Weights of a small multi-label image tagger: trained on flat shapes of many kinds, plain or patterned, on busy backdrops.
Rows from block 7, named by matrix and row number. Rows with one number belong to one neuron. Each number is 500 + 50 x the weight over the matrix's rms, rounded and kept within 0 to 999. All counts start at 0. Numbers have three digits each.
# fc1: MLP up (model.blocks.7.mlp.fc1.weight, 1536x256), inputs 0-85
# fc2: MLP down (model.blocks.7.mlp.fc2.weight, 256x1536, transposed), outputs 0-85
fc1.853:463559535485508548453490411582444526491461471546496477497472508437546566464492490554529551434468515522620392505488490436515472523425402493559496646532499465508399510506519384508622381569635501586579568547471458465494513426480547576507368485416586564529508450
fc2.853:565515595432433592605561408526494574551575457436589459523405423536575448403599546542442516455555437519583431474527417539430585517614591398415481415594605537547458537531497469531491426517547582507500523446519539515569487418466495608563556452501583532505640432
fc1.854:558482455392508616478420486504401444554515541632519628497431411526451488503543456549430583455494480453427438513525440414411500632441581581516513581335554391499519474492524518566591512445496558526541526570639477525436452467440526555518491499511561502579539416
fc2.854:476562468546527447500585530467529536420471483388500492478556534433558527474419504494515450514505500513508480519557528578558562444590467466389526449565468540559498529470499476499491492504493417540501482458476533495548525659509489440461549531526545422468470601
fc1.855:483479523469495455506476522480448525539441523537487525455489484527450490564524501538478530494503519470492497483418500473520470585518525491500521538464469493593497559476439484569544521524568462557466515554518446518500461417498491504535447558452483515529503466
fc2.855:477475507488482501529493519487496489501468501485515491477500477470460486518471491514486506486500504506534510482461503529463528519524524509483514503476504493512496510496486467518523535491505493522473493495514484473520481408494493484522498528501513523506515495
fc1.856:460492483500546514478477535496541557559396536519409532462446419566419543513487445505495464468581497570594506542486536504537541565360532428579541532447465518620409507467535454540539528471452462525477471517454467485526441468445420508509416602417519580479482514
fc2.856:501549520537511483524475524508486491472495501468535534536555540500511524521506532517481546483467508484458424495516520519481552464489437509478500545541467447578498497504462524494536499559524451466533503459505524536485453347466525464516536491506476440508492579
fc1.857:573444455429506553485499526521395506512482633570517553390451502525440489341439499413459503484510403440665515502483481389536566531323448439520472558508534528480496346435458483565439574535523467469454503583527438464409438455439451562476445443464493614432518485
fc2.857:523587588571541469550523503498599610472477555451548554516483371636496487688534709506381593452528580580623493507375442445461417585515498459441476590543472431519441495361440536541458538426496479531561482539590543615585553518460568572565355591399337534437562485
fc1.858:451424476556605557489507486417484478384460546529449494477486555443524484588461471522431535584459546600539544504459409463459493542421552483521527432522587518557463585524472494533422507443565378520511495539578399508482537449516398582489513530485510463468643466
fc2.858:510562527533505538599469507486485501508564601428500527575487438525545548500485519428490563420489526482482438553613519590487540499470557468370548541399453473485490469456537504455483472518484549459525511485451664420542413505413545536580600454523505489447537571
fc1.859:521437507502471494469452454498446503490479531504466489508486458531485516521516496501447523501511439452461497518452418458492472550451466509569520568463515511540523481538478455550531458522560476504495517558457468476472481459545446529503417541471490448501543545
fc2.859:468484506526482518556493543494488498502508537483496488495496477499491513523483518478490503520494510487531501499519499526509493506489515504491500497506491478467487488489511482479470516468481507497489474502492516498532503494496508503511520517496500514485511497
fc1.860:520488498438509468483512505485438511473431475494491518451469508485443480444531521490511509522512504489429440487442529530517540476470528503513543561491480475481457472436480440533531499527518493552446483525520478509444429450525484462483452567462462523510513486
fc2.860:486518496491510485508483530493512498506497489486481499492492504485516490522492519502502499492492514502486508487500507511517532490482505499467492477519487504495488504461513497479496512501483503512498490495492501506508501483508514482487522521503484518466502520
fc1.861:441444467574382552456573505483523479453441478492571522504551495600465458549399433450468454534570469525390491570483481573545428523582480489502532545591568476456512466569403533570459491408495431512402462511515444519530509479517405527501446544421591418720483546
fc2.861:450538467585510443497497500511489518547498467469494568522551477470440500494383491373472457407469503525412504540530480510519605537534572536467422566576490479552525466485543551511530570488446442462468529515550500576564430427476484442517554526504469500544433545
fc1.862:460415558588469470515469433525385474536484528501509501510558417677481542559548480549474563454486459480635487459492468518460454574428643416497496494534450420480522587500524475579477475489510459498427559568520500539492435471471505393528534534475459515506537371
fc2.862:518548509523514513522502506534493488522529512508495505512476516512503513474500506482519503510521511486496492503547542502528520501515493495487498497511506523497484497505506510502506486512491531468480522495477512498489523591469499488499528479513518518484528495
fc1.863:556458579463488437439520454484453502563453466515473524448540489568503529507615509465536492499494422506502493474418485540506491542486594531508509511479512520519517521483452483580527461493556465531472543527522480519495444454525533498493511519470504476487492416
fc2.863:489517502505481508523519532515538504474507483486506469487470497467491487468483549485500506515503517535528516513542480493491512477502478508467485438495540508484459440473524444493476535457454528482501459500520503502529567510531466531525489551476569551463534523
fc1.864:474526461421509506396538513507612517515464446411513494486388496433469508491551487469473500480462513498460550512419479529436552440543485507386514603515448498539443408501520501488520559481408466520475482543508505444504485426430489608506483512514589502561468516
fc2.864:483488495512566511525494510498420526490505487516514520426572532490493479458504473520505531508466472524515471472488518476504515506449497521538470463544522489486504503471479513519499509573528462477515508504538468497489458373508505446466554502511453530460527550
fc1.865:512497491440484500436496476483470488490458501445533514479469548475512496463592495503520497477520446417512480456461479516504519532519561478424503478496501501521507506467484492537529483530583478522443530484559496512498470432534498516482479503535529507528568476
fc2.865:499502502495489494493500510498465500515510501491510523510482463492472475486492489461504455501528491501484525510505506513491502508549482506496468508496515523478503466519508495508497504487486489505506500494496527501522508494495508492515526511498546490505483547
fc1.866:509549489430540486453461435447510469534482501435502478499383475568458504459484490573429444476543514400442438480476442482510548520446539433394563439416477578529501560377506487490478495490607522524441606496513479434467523431455544511463339501486555461481596458
fc2.866:446465480561517459527572479495473492460511568423525468486479571544544544526503560451560453414462494460496491488566535520528512431598599428501512429591520505445506399461485597476441499480441464481458474466475523483526453522462470497497673522552444468505441580
fc1.867:566508504576494349461649513454576455541502398381569468449494465568444462372480538473521419672512377372534443479459504457550520500526580431437522580600498568490492482580431514531386419411623530504448507471523434512416437457438463493545316505482527440455512376
fc2.867:411616579434493592588487542470467412527497616549475551491538500430534516463513439625487535481528597441569460517685531468583530521467469495470500410505488555453486430486630516419565481548459575429470521490530568511498634520446460452450651484515495539405440575
fc1.868:509578574439434546531492485472410557486272501474465676471575492525526584535548366496503448532532433521490424499398458561522560513514403545441610606467459539646512508493427386566596497559532372541473548532454440477547471355470414519483425511489565385577574592
fc2.868:612586474498491630520403458517363592313585585361487590660593685339828605497451461412493510554549582504426441524635630548544577476281401455409480433507439489575548438407499532429484441540593498581574565266377462440687513566467460592402482350634559487458654547
fc1.869:472499461518477484461504476482502445472464488438498504435465502494473572491468451537494451532474449417498499492458517539504527506537531454444535503498516481487531539514498502568506550535540448554450553534495446494470437412441500475507407526515614457500487484
fc2.869:491476505519490505493504529519497516487533542517523514556490480512530504532495515458504503488471488488557525511519487508509509506586475525482475497503544496458512442543468511504462508455480469490528491491483529498541547524468513567527491494484624473521499470
fc1.870:431510507552507512519465535467491502476463502502474501542584581453447502567486411439548481509542545530428483521430499523585382499440383569615548582499515461502426490527487375479597383449460402563497471504449503458455472438510500405465442467458433454517516501
fc2.870:502541425526504478387528539571516604440530532553505379471549617438495538445363548350539530501397452491418449540541610543586454329619419386482506561570478537576628371599427614540570516614461438398480555432437502452576585554507415417423653368540569429593393525
fc1.871:447499568457455355538548427495525444657485451542546498456335504567438428480464538379478412454535497377494541528410456403562482465619508452412476654645527462356390465518424539508403376424562480511496590586478516514392425459421503516554365500475404519598343333
fc2.871:560616508421608451495507397479445516605549658562582480485330492516553563392536560515537524495652581399524410565495521433591490463384457447532556419414592584414356421474545447519647389446524750483514566487562538509339480552426434616446454478408570622438534474
fc1.872:476431554502503513512512503513490437526464419539504449444511534409400547526532466470513539437465487428408476486378491518550502496737468532381528511545571447493533516564398538487485502625523394505534494503491546381465498441507529470528508488518503329510580522
fc2.872:543496503512479520465487478506499536476548494455440522496522489444547496476505511433505450579548500522404472545562502505494525524459492500474514491544471513534490512478560465495493479504511540513518522471494567513508552503527504528512571514513530499438520541
fc1.873:488444496526527424476493485512498460511435528491509509450522466525457523519524482513528521491504486470527496428418554531493454519430516474476553534497509440515483519467469450564492515503521465576450474487514471476458470427487525465484410592470475509506512465
fc2.873:498479482493497521505489529494487499479495520475504504497512487491485494492473491496490476507515495509533510515459507506501507541436500503484505496458527499465481441472492471501477514448476494512499491477491481511489508402508484513495525504494505531503533498
fc1.874:494524464535570520515521442602451504543476487586481489525444528472465549539506520467426589441416459548496503512358428426427427571561442629495469629360476515442452453506498470527562532496558405502505583581492457482493521425530498505557365505475519508490446572
fc2.874:412485570492423460502518539486520456517459494599483471442492527597475466546526523575519571462423525512501513417427484543510368400557469562617510579561493457568480440533414516511547493507456382470443469534503429512530555420494529386539513528432432547610407559
fc1.875:519423497480509520496487439518377513515448480495478503490486477524427519499491494447486505550479514482473479497407457515515487583431516466524522553454460487510496521495502473546529503530561482529471510554489505524473426454509519485514455564473493498552539480
fc2.875:512497501516509499505476513508488500519519501495496506495478476495502507491505499483514517482497497494504500494495502507493533516489516486486495491521513490517480484494500504505491504494485500493478503502484509497514501505482500504512528509494524522497520482
fc1.876:530464526570408532511444512521496445464443499535532492458457479566471523482512501495486542526501519404493535462491552520443472486496482515561596537443529438526511515527460429510486505511511494624451455475474458505518502431477455503528446623494531514516608442
fc2.876:577495477506528492507404551513489458577533524530492513514501495470472548467499496423571491509484526487426474486532517471522509496496481528542478546447508470525450485546480519506536549533485577439491505486489497454501450490477518519478506481526505502510547475
fc1.877:452481517485511593505529485486444467496462530522547501497493546457486513566518489522467536491501543497584513487426414481455415558445417519601506511504492477477439462516517483514521524511538455561553499590521516495430514422526445558520491512468493517477495573
fc2.877:491511511522501486503522506494507495498470475470502484469523514492484502457510502495528486498482488504546491501498519524541528480536529480480502483492491503508522507486511501482480501518489529481491485510511501505512540446502520465498509508509511509483510494
fc1.878:508459476442535483460424510487387463502451500470555503437491472551452578500584414475557556515461484493613529518502537558466497468362518475466589495358441478456558525505485490517528525520504481528516495517484509444493474447488504505463524501559513506456498446
fc2.878:461465556486470513578528494515510452522549525569538538566504446504450444567480545450473435538536558481461508526569499582476452520582550452519441498469521522447501425520551534421486519437433542506492466502496578555472543435476521428527618539491483518489454499
fc1.879:472506513505451502544506489556478480532502483534613497456456467493487444418490519491545542508493459490529507467409495509492528496582525501430517541565575514525499468629478434477466448533585486533469507516488521510504534444462515483558439467499580596475448405
fc2.879:512512518514540488511525529504510514524528568445487499497415448475556515503483541502476481504508496465552501520489469480507527521522543473410500529482479535564473486485508523515444500522515479489502528492508549505485521451452510558515539490466548495451471484
fc1.880:560494437411557564426485356585486609522475489475535473513429491524475453505520498616470550397498399525451468445438470460450490542527472503570525532458519480592487511402539520552532471563548465507482527531437449477402480441482500540509381468450528573591561480
fc2.880:528461501556450450537516493521500479520526458461512486475518444557392506492524516509485527435486515529478520453461432518460579530515567555476529543495541467530469530515475481570529545464456596491466471550523464491533400416504446461533486541484459555544532446
fc1.881:561464484398454421464495504480505476621432577551536624509419378628427517455643470507475452394531442521445500516484479566472490569569556419497560616488472470571497435521401498575577542471473525545551515473436557499471421444454526514555478532463452483572387543
fc2.881:549570578456452578569534488560462441503519544519527563600503456358576532486439536480467569486686545506372549550516571463460545537572487373263485520499595587597514412485481554559497535527554553492463559507498507508528551436460384519548539509446507423495595529
fc1.882:503538555515489438536451605438519497582326505611467547478542444509472397510471451466539603549548468469347506524495590486584557481572534548493537500323527532416583533401480497524461575402477460544483425508536471564478526460616538411505449533470481492440528511
fc2.882:597533395514617465469427475504433582554532512569483548545564541375533514471468560546546577452288485517435425483614480351583631532519592522477351543676498409572541587411563563528441598705583655548430530457370480516595466554611494423456487501456402503498538455
fc1.883:500499494489432543483435540491413419530451559510422513449592519490553565463559451567526501472519477490465460502441537465488449524346493522556535456448511431373503495467462468521527447499535509558461479488540438421446476439572473451488517476494457464471541602
fc2.883:466549494522553445604492559469545569427466425468513430479558501470476529426410504451535453536467511519524476538506594546608475388521402467497526479469351504472507580539556434445538508501459503533457511440330566420572570516545574398525451510485507490459461555
fc1.884:503424514506395522438544451413447546556436449603465526432486553574469423465555457364577453593508428527586520517386382510510524540540624538627485507558538556380499421546558448607522463419510516526497500598591479506469528394567538519552503555492602539516456437
fc2.884:504543587639486455596529500522547510463423479515464509599603529571460545644515560373592476499453521591611556545517512604600456502571473565546487491461533469549481502529479515487502459426414524438546438568493560508552551548510539465599507513468441493452492544
fc1.885:507495484517503534427478418528407502537484489514457531493529486534517510550525484500507550507484497480467520507403453501503439555478539508485511531546479485489499543527505485566526459538588495557499556486472471513526500444535490552484416472473459465543502505
fc2.885:473492484512493511477516519500516495488519535480497491512500523478513519528471520495491472510501507503487523512513508512520501513454501498497498487481503502482498481482509503475482517466477509509501477504513501501501496522490490516490517516498511505488510523
fc1.886:505511530579544448566553455517507524476512500490594456444475480500429468454435477446505499578494478504569407488459530512543478492477543457440509559513551531545480473580454458513463424496608497583578467513482491538484432456462479518534365541465548516441532427
fc2.886:482545512492510554526516518480505500498509537492508531483458508446573497432502470516499492513545487497539489555567508548509526493543523477430511466533499525514483526528556487447476449519506524481463512450467572474499574516454531484447587464503528490481474480
fc1.887:524493537545524443492465522517535461439431599452445541527509450466426556581527436471483515447542482568562528582355564549536429525381473475461540590412477455594511512454517461548549531421488476491450468604520530502416483423485486456485400586497498474475570528
fc2.887:487490493501468527605442549480518501460485504451527467419530538514458418488531543557492499492416429494460521494490510491549510480556581551440480452436505418441562555431507505481456585508495475530489445489535547483498474486583544422479513527521515489453541552
fc1.888:552459489561503471456486455498505544456470530506502467506496435484482508518439509459501464522539469543497505536462446503532551554433485469512472572502481554619476514515479463532452482492583481513480534526453467492515522457462493562531432525464549531462538503
fc2.888:489514499523498505492481506503511517512479514489524545508478458500496489527524493465503501482504512484483532508533522533501535519493517506487498512577487482451480486536538524477493499495458527526494488501464560491503503455476529487471574507521521551479491459
fc1.889:497567434566452489535489561494343514541375562474487631429534482485533569408459466458486566474479466487566456501501500523513607533470507468442518538515463470499432571492507484520494563595611395519471556520497537456574501449449538455480502512499533533539509474
fc2.889:532464513477501507504471479469555487493482475473508455490484511503457453583526512520497495564541511496506486507430530460479485450444497548512514454521541477442495504474484465513497494466523572511490496509541475506426481548548501505489435526515520528499530493
fc1.890:491523496482497503471540484457494427468442495463418567522470485469440577511526466351494441506568506467562517539440486505558538538523488435445488553520471521388489502546531498498577504448457481567481582563504531466449487425487482525457449535555530431511517516
fc2.890:456521482551500500550500509485502510508426449454514503466549522583505473525481497508543398471547497526485545460497513547602502461529517494530484488475480508451474529532501504466464462456474477519493464501473533473572507457483527445488492496508487471500538562
fc1.891:399430542483480501512459440541433471482452480465492491460566543483478525537540478567495529518499524467591482455408466498517467547374452487532522496492497450487491532453499444549538431506510490565470505550560446555503475434545482505492429565497480536501501516
fc2.891:475527528491504487502504522504501498461499527417483488503504469482515562488479535479485449530483501501593487500496523510561529504510466481435490475435483484458503479506511513505483497477470532482494523518481474488485516517480482506527507518475518513475477522
fc1.892:537439476445544525491467442504459544538448431537567538439529481525444438492516426549471511529556457497457541452364451447434493529537485591493506471491521525509507584535493425531531526494574472552461538508510513498470464423573469480488437532531519499466548588
fc2.892:509514495475504523493492506526486510487575530438501492557525490435527535498489503465499478527477510501498459504543491515537535540428457499451481480466523500473511446539526508469490504481492538485539493500496528514524523485480489565504543498492567457481539518
fc1.893:522478530485507571514498447454437469435492584534509552519474487502478533511507478544416520534532504479444542481453440508384527528452570498506503491473500508501446534472515494556533523498517465528436578583542469440441451458428418513464567503510520568535546432
fc2.893:485518468523515464508525526459475538455489496457513523483524505469527512481507507510484521463485501508488478500534485507523615488528510537440507499550480497513495508456520498490486517513488528510512499452497549485507486468495510492489524508520520477453493544
fc1.894:492559312492472549435462629411644530622487519538412427527494545423483615564496464461512531454405503506553483594465482491477482586544478541433535585520382409507490615647466554486611601581634452501567554417429457332531463477515534627480443421602526393591533426
fc2.894:421488616494472550561615360465501459422508481506566505527524471690577414507549437584590509666659538499519539590581701507491522306446545423542399395571506553407581487411607549481427402542530638359593421606592569605407492472430493421480574543526518548469424549
fc1.895:493501508432483492451473509518504502541452532554445513503459429548465509447495478482471535481458475465554478461479443478471543527481540506543525570484465468560460481540482470554585494530501454524507533577486499487512441407485474485499444540498517529573454504
fc2.895:504492498506513505529499504506496509485494497463513503492508487473506504481494502488510487515510501508513487495470512522493569501489505501445505486479496516507489494468505475492476509477497515510491482492498491493512496447495496520500497515503530515490536497
fc1.896:475525631468579464530554420482419513420335500588503589485537472524542441541587448437469565567561550537461419499464474523576503479533414552593463457457500571477485532427459427531540440462435468541513426657567394636499496423579496477495473574433444602528558464
fc2.896:552511466516523461478481550437504531524463566537452513484513544485493499575520534510470483452403467494558531478478481470506548557422535528487503532450474474524532558497504535492516531514520482517443524495485493469465477443551519458485489494519417472455488479
fc1.897:428636434626429494542501638498265441560387601440398683445607481456602637386440477566451588323461492468561399510495514526527675626391552382394518516563423480563451597438505535556508546639572324512418546488513458463603512469401480358439546508479459531493516497
fc2.897:572401511417479476399557380470738567437501366408574310443389483472331386591512486528497541694526420481556477487425445444419361394472311586625555424468524481525500488526451339592515471483532530543580487588551424523418416943616450612577164599446645545541475415
fc1.898:532507559515520472490457439480475525463500506546483523513484511547497490529506470513486543402473509534514470544443456505513440533418524537517543589487500468556521604444510479506596472443527489577536542575479435536432449462518498536531388505478466497511588436
fc2.898:443489457522475501570555544465485522470530566450529494470488501490504495516466503482469470540494484474521521510598464499513535504488515532500474444505529515456501484464533474503418533467476499491513468490518534509561481545496490552493557544502640530487489518
fc1.899:486525503487491515479466434566485540516460451482537510478505413543516566474550511491503516438493480495480414455481530507488540517496474515499531505502463508520427519489489445543526416559504496580487531535426468493520447420439517492510477531448566590526543483
fc2.899:529483504484510494510493513492487500490494508491499491507502484529520518480524508496514509508481507500501482497483481525509542476437521493489496499491492486491483472443475486510467506494491517517497482496457499491496488427507504518523477504486496505511525499
fc1.900:474478521502473496487474475505478463528446541537438523415427504493470519491532488525457523447477469462493518483425446517508543499497536468501528539475501480503478525476490431507528493525530456544452506565517549465492468416482485508515453525517506491556478484
fc2.900:502505509496511500489505500511490508494511499489492502497496478494501508489508502489501496497504498513529497500504511504478530508481519513451501498470496520501493491497515494505503508499486509489493506514498495495506495502490492509510518501496512510474512486
fc1.901:479494495553535459509483499503519537454483501488451471537387499535397505524544409476420463539400521433498447551471426437572392503566457426474553410425435537528548553585479478483498448526470421570497550503369513568499521473575430502507417503504489425485489560
fc2.901:534421528396487535397463463494510449486528501488495507535533504445585500557534504520551531445524514532436526567504529596411495453441523420493507528411476462601527478400536492468496489524443529555466467498478549470476585367516474465479598458507447454507457569
fc1.902:566458504418537455498413530531493541624447581613375556517493435517492465532471532575460507466468456461565548494469464426505463622376606444499441472384474462567504528443496543570456508471543495525406509539545430519435467470505504478542495535374410532469524446
fc2.902:445530500505477492540548504477484534485560463364519471533583466565527533502516540483534516503507479520548465491549487578478522499562546506417490420545544507403496507467506516480480497415507491465570479447518588547543486641526528488527534533525545440519530503
fc1.903:497440535502543364450487496513557462442482564431377444567484433406467539725520522464474450469447532476440608506263491462542545526485540539303440590528523454508528506449423533529425582415472455585427500647521481522454445455478461548514437584511453431433504493
fc2.903:497575421350636497258520482380532632459599479362433371335411578571669483282608551661603261408607445553577405657510526544593653402293715514433499340370407586221362554296713378371537441288509691593571489387525553436366617558612597570388456513584647593342657559
fc1.904:430500474450507511468366555487495442491402528416416478442522537468484549552574425582510461481522549479493498510369504492576437476356452427533611432454548412469500490501505425496515445487555474582421504485460427422510505402511433504472425523496473498515522534
fc2.904:549524503500620439506526498506475576464485418434525518503554553535477518476260445406527399457542505610476501553515615625551549391532581383451530487487510555540554484450499575477495512448489470542480573468434493398587472636411535408576546434461547422533489542
fc1.905:479506491498506432495506518498457485523487498449482506466477466482457551442517437529474496485504444428467476510509546444468541490421467479429584495452448550512576533508505495530540516571557472489454517542528511524499451436499448488511422526548564460447530539
fc2.905:528501508522500498534484519527496497505545521500494495530519479495501513520481514478516518486482505508545503517518526502488507512465502488470491506466511504526514489507505514515490513502488526477501492498480504512519525518498496485529521502492514508495486495
fc1.906:427501504444492427455556491460492451475391397468438478450570597431432534468518462484554375591519521470457503477380489498614522434556404523458515495575445457391496585563476524470571470483514469587449489493472452443417474452583451443438457552559459438567424684
fc2.906:437495432485458381441551520406463651464438528496431481355536559528617509424457534477491427542543427476398482515455633575496509420514585460452580545553299521549509506421474383534493510482508451743404565438302569410565534351504577413471534634487452456501459574
fc1.907:525547494478511469467460552516459468510465547501443548526495414447460546551484511582457523480544542451496478491481465514512481603390526502416499548398474457509505645512494485570568542526604502535502479543580486529446389503506471520475458568458494435390592492
fc2.907:502480490508485493456500468497514523504501464503496495495512530533517505468544496475525479494517508498465511519521502505544436448465445520549502462503492491433485507499505502453479474476473520494520505483484528474519530479509534530470476486510506502521481512
fc1.908:465481488520426516536479511557496440503427476434544546461476469546456543435529462514546470480494461437552485464476523511472479496560539498473567492536526399503479485572477475513497488479457496595438472472417506480531416403448484539507473562516559508548546500
fc2.908:514508470500527494476495494469470482485523546472491492513533534480510538502456487492536459433528505489478481519522504482544565511469526507452473502507512481466487507488521540484503536524538493472501563489528532471484466412464505518481527474531506481481496537
fc1.909:528464395521402433489582549494578424439522401451535436387524344525349509398381481601422525578577388541387477483430496548358568548477615446377548525491397470567595700516454291554482595477600553503391499507529437482491465436585438375545382583509470425515538508
fc2.909:463626475617411557747469490465577497353425487566527422559609566489408604578392373419529578441589541515421535493423657575607371340391253332538608468383334496546401595417507385444655391534391482515406589460296613347665442513562367412490266509410241481549393655
fc1.910:483511529491488492540575460483495475465430562506481559511531507527475543567391433473443503491504510571393462507422437580517458520617512495441616561540567526684537526542431494515522488520499380553441518522470517488533477449425428463493453455428453409675522538
fc2.910:457526513533426557468466537481513484452524476433478521602558525412555440509427485469493443466524496521418556472544567518464538521509434540523493560641553527552523425546506509500498511486505445517485477408470489537568518569512471465551671487544542444505497574
fc1.911:566541418451454556438513485438526491562457391434568476478409439444439464450476525482509433509586471470369462614449452536540577471550462462422516499403570556448454524421512412463440469514609523568496574499494541419422515414508521551474356488528619478525588486
fc2.911:518529465413645468483488513460337495528541682547437523509470549609604587513489490460583372420475463518414482532573520488536489480512652414532520511494521561445531416521477633507481467507490422426489584472473544440518479454453495473453733391518386371555388646
fc1.912:500443343486494464552581507536423510587458544560606525485358474502476519493426477357468465450461448458417565515455499470486568459725512485463470595534560598577500438492478513516461631598460407517455527545431602449538400446413444505486486436484485542528434448
fc2.912:653406547451597412435429505443523517482543564401431510526553507493423475618478514506468452531599562441541456551377502472567392551369433374421514476418473432510528535334431523521581517413535497557469595500567463593249448404568478499437354496514335370470527528
fc1.913:457515472558478528553517478475524472441471481462493422469457537458402482508391417542461439522596534469394478550400504467545433469418399487511614448453563501564501548510527463506536457395523467525466485493472426517393468429516360498509377538434476443477612521
fc2.913:524564612418518494410508533484443478602511453464420478511518489429541519396429543406499493405509505564472458559559562630559625480622549418400498461526577539492506501431512495459545503597572511504404592486488553408484555611456481412567660451460597427471565575
fc1.914:429436548521491460519483569459480429512486484519541506427553423601451503512624465535478625460538521439643487468492468552450435523503514456488552483490497470499527547496466481526505484485530484525517495494606491539508529439491447484500486566528464467554529449
fc2.914:498498580484508520470465415527536462497475501479480520494485476455514499473584527524445491489468469530498523465481445536458498542506532503483493538466498472523475511510511490554474485529476508482473517581533497511527537455467540515524530504489520563471519427
fc1.915:480465488516488509500456485464465496496479522560476528479496498551493506487537467494490526449501480453483493490459460450484470536488521494565565511489489508525468506475491491562528521517533467548471526508452501520457483409505486528495410518481493531528465437
fc2.915:480476498509496496489512523506495498499513499483503499499494487483494498474470511484486491507491497503520504505506498521494510528502515501497494499507511497492495463505504495500472509469488499501493491496496503489511520485490501494511549506496522508502485492
fc1.916:496473490350494468455455501500467543524460542490482510512428466489497528500587465561488490438429475483514523426441489480515505488410521469498531550370391474496478440423461450499543535521432486558512541511477490431517457438444601529524425530482466481514480512
fc2.916:504468509548468491452563484493552520461560452437518462502524496506497467490507526542514474528478492485522483519500476486503503478492460529515485493510483497529488472481531479489483493440499523520541479484491474498516531569508492530531427508496571507506448485
fc1.917:449439515477537492488511496478378513555472552460443485478520581453545530561547485465594485446404527461579511489395469516544394479414454472584524439574491428437413440483464503458500454521453451587515513512470490410487462435516513548561598443462364517504496550
fc2.917:363516496646539403473601532509606527339475392397567410406605543524458512418424545526553398534416448515593515575492568524630499369598507483479503495505415484463586551545545547455444530457453489440509468475418534496519599511532525364476450503518555456489416524
fc1.918:471468500419441491484497505488454510550471483540482519467475495508421477455488430528472490459503444469532511463461425470437479522487526518512527488501435502513515480548484422552612519487517456531461536556512474487539482430520466472517512500497517452546471555
fc2.918:507499495522497504522520513504512488499507495475510494493499473494482508464494532490492489482510511503538485495501505499502543514530511478485494455518510522462488500495508511495503519481486563481489500496514508510492505427506478494503539505512510509475527496
fc1.919:473394496451451519469509513445458448497471536562521517435443468461485442442537504557492490556463469432491559514421427463475429478532501419531517486554558468470457431585489517515505471530575446548533494501517479522440541419544434528474543531503523479522435563
fc2.919:521531493536534430521589569519481489549512492518562532500455433505471512380444503487509548484440484509545475504572490530453558518597509471472482501583486509532493470557492525511511543564462464463513503508497511494525521429471485432556546510458541491481465519
fc1.920:522421441543472509466463559450473520487485549534521447473471453473467448485466461465502517470517498458520513532451564485495549484388502448530552544477515467544504471504469489493470530506552477533508459461470470465461476425502507548509448531510493498491561498
fc2.920:519490495527491472479510514488513502495485540505501517506498493503503495538522502500514523498474497494522508501485529501475522484554513501454521504522489483555493493499489506506491492516496479503529495480494502488484518509497510507501525515522501501477493480
fc1.921:538501525519516504499445442520510515462456430475530520548424492495463515475470424507519565423494510483490476503456465477479473491452426463534545563430423493612453492489497434540579437552506460538530533535469527467472479424478520468526407502496500552486501472
fc2.921:503466500503483503512539502516488511509509484501495477493534475480497507456505514459491496534503485520501480527511475535502501535569515513452483488506541493496505508494501487505472502494519535489509487504499525494516511476509518504536513501483535480516512485
fc1.922:393486452566472518479532546448494420481402520528447476446411601484488511532472447489470444521502517536538589534400497456513362481533440465561525459522560466446484487590519494481497464455479400534476484527491421447514497428501429592500459518476514503523460567
fc2.922:478457540470495431436493522518513502519500459521513476464500466519491454461488517500546548449445484514516464512493512545457522429575534512470478589584491450565517377497458491522504531527483394501518502518489525501506565573483540435561559517484527483538408545
fc1.923:475465499523477532493499480502470511528446460473501499499485469496439529551491477513435509461500495506514486495463461555472553583501502539544523555498470497559452500501522450518578506509552468608514533517479516509508488422480506487498422514477521498500507477
fc2.923:488503493515506494507500524488485513508531504488493509511501478491518504486484512489499495492509503502500513518504514499501495500511512505464486504503504506472491495486506505490487508486491505498512507476487519499519504512494505513514527500500495497475505492
fc1.924:544553513417495567560552448498548453539474415447585462411435329541506520360513530551524526555574398400561368487451517504535569434518545419407510418378469527411416553438494396523423455575615533526487474503529556442443494409489508557473359495501633562436665473
fc2.924:497583465533586429505590563520469513490536659510396479655457423478553617620353518407498414527522510513472554636481558467509490483513530398422478530485436592506542454525523617545472535474475416419502635545462520501517512512475425418536634477446399423469289593
fc1.925:504507499489500486499495493486480504502433487526503525460495473508450499502517457489467515485473503481503488496453491507505504557496540510509546527459506482513489516462480442563539505486517477522467520527501458498521455423474494487494471521485503506547528463
fc2.925:499477504516494501513500500507488500508483512501510501472507485493482499505486500487494511499505505509504499503456502516494503511495497496497505505485505495492480498492499494508498504488490496501494492503499503501509495446490498503509505511488503528501500480
fc1.926:479503465503552484463444541489475465526456475437422475484472511529483579521487508586537526458550577477603525466405500421549453444320397474572540471402434375473433524520527495480549451538532473572544507456446479432481488421528436576474361486524420573505518518
fc2.926:525551508575566445409563467557482553487475430481542496437483592572516508388420498473569499471431451648573463429513603574528558414503575419511569500582537523593467469485478505517503445511472422557525537502435406436543495633418500461575511481425565519467549478
fc1.927:553469460460497472440505542495453476536453526525491511484492462544487502454514469518499507463492459437481503458434480500456536511436543465556530513495414473553482464520424487539548521548490459527460530505461481494459447432506490432506519529510451467547475523
fc2.927:506486493525500510525509513505508496515519511490503478485517467475493511470495508468500496485516496513521480503495500520510524519520541463470475470507532513464489521491499500496474496483490563488476489503528487491488518518487478509497523498497523488483553496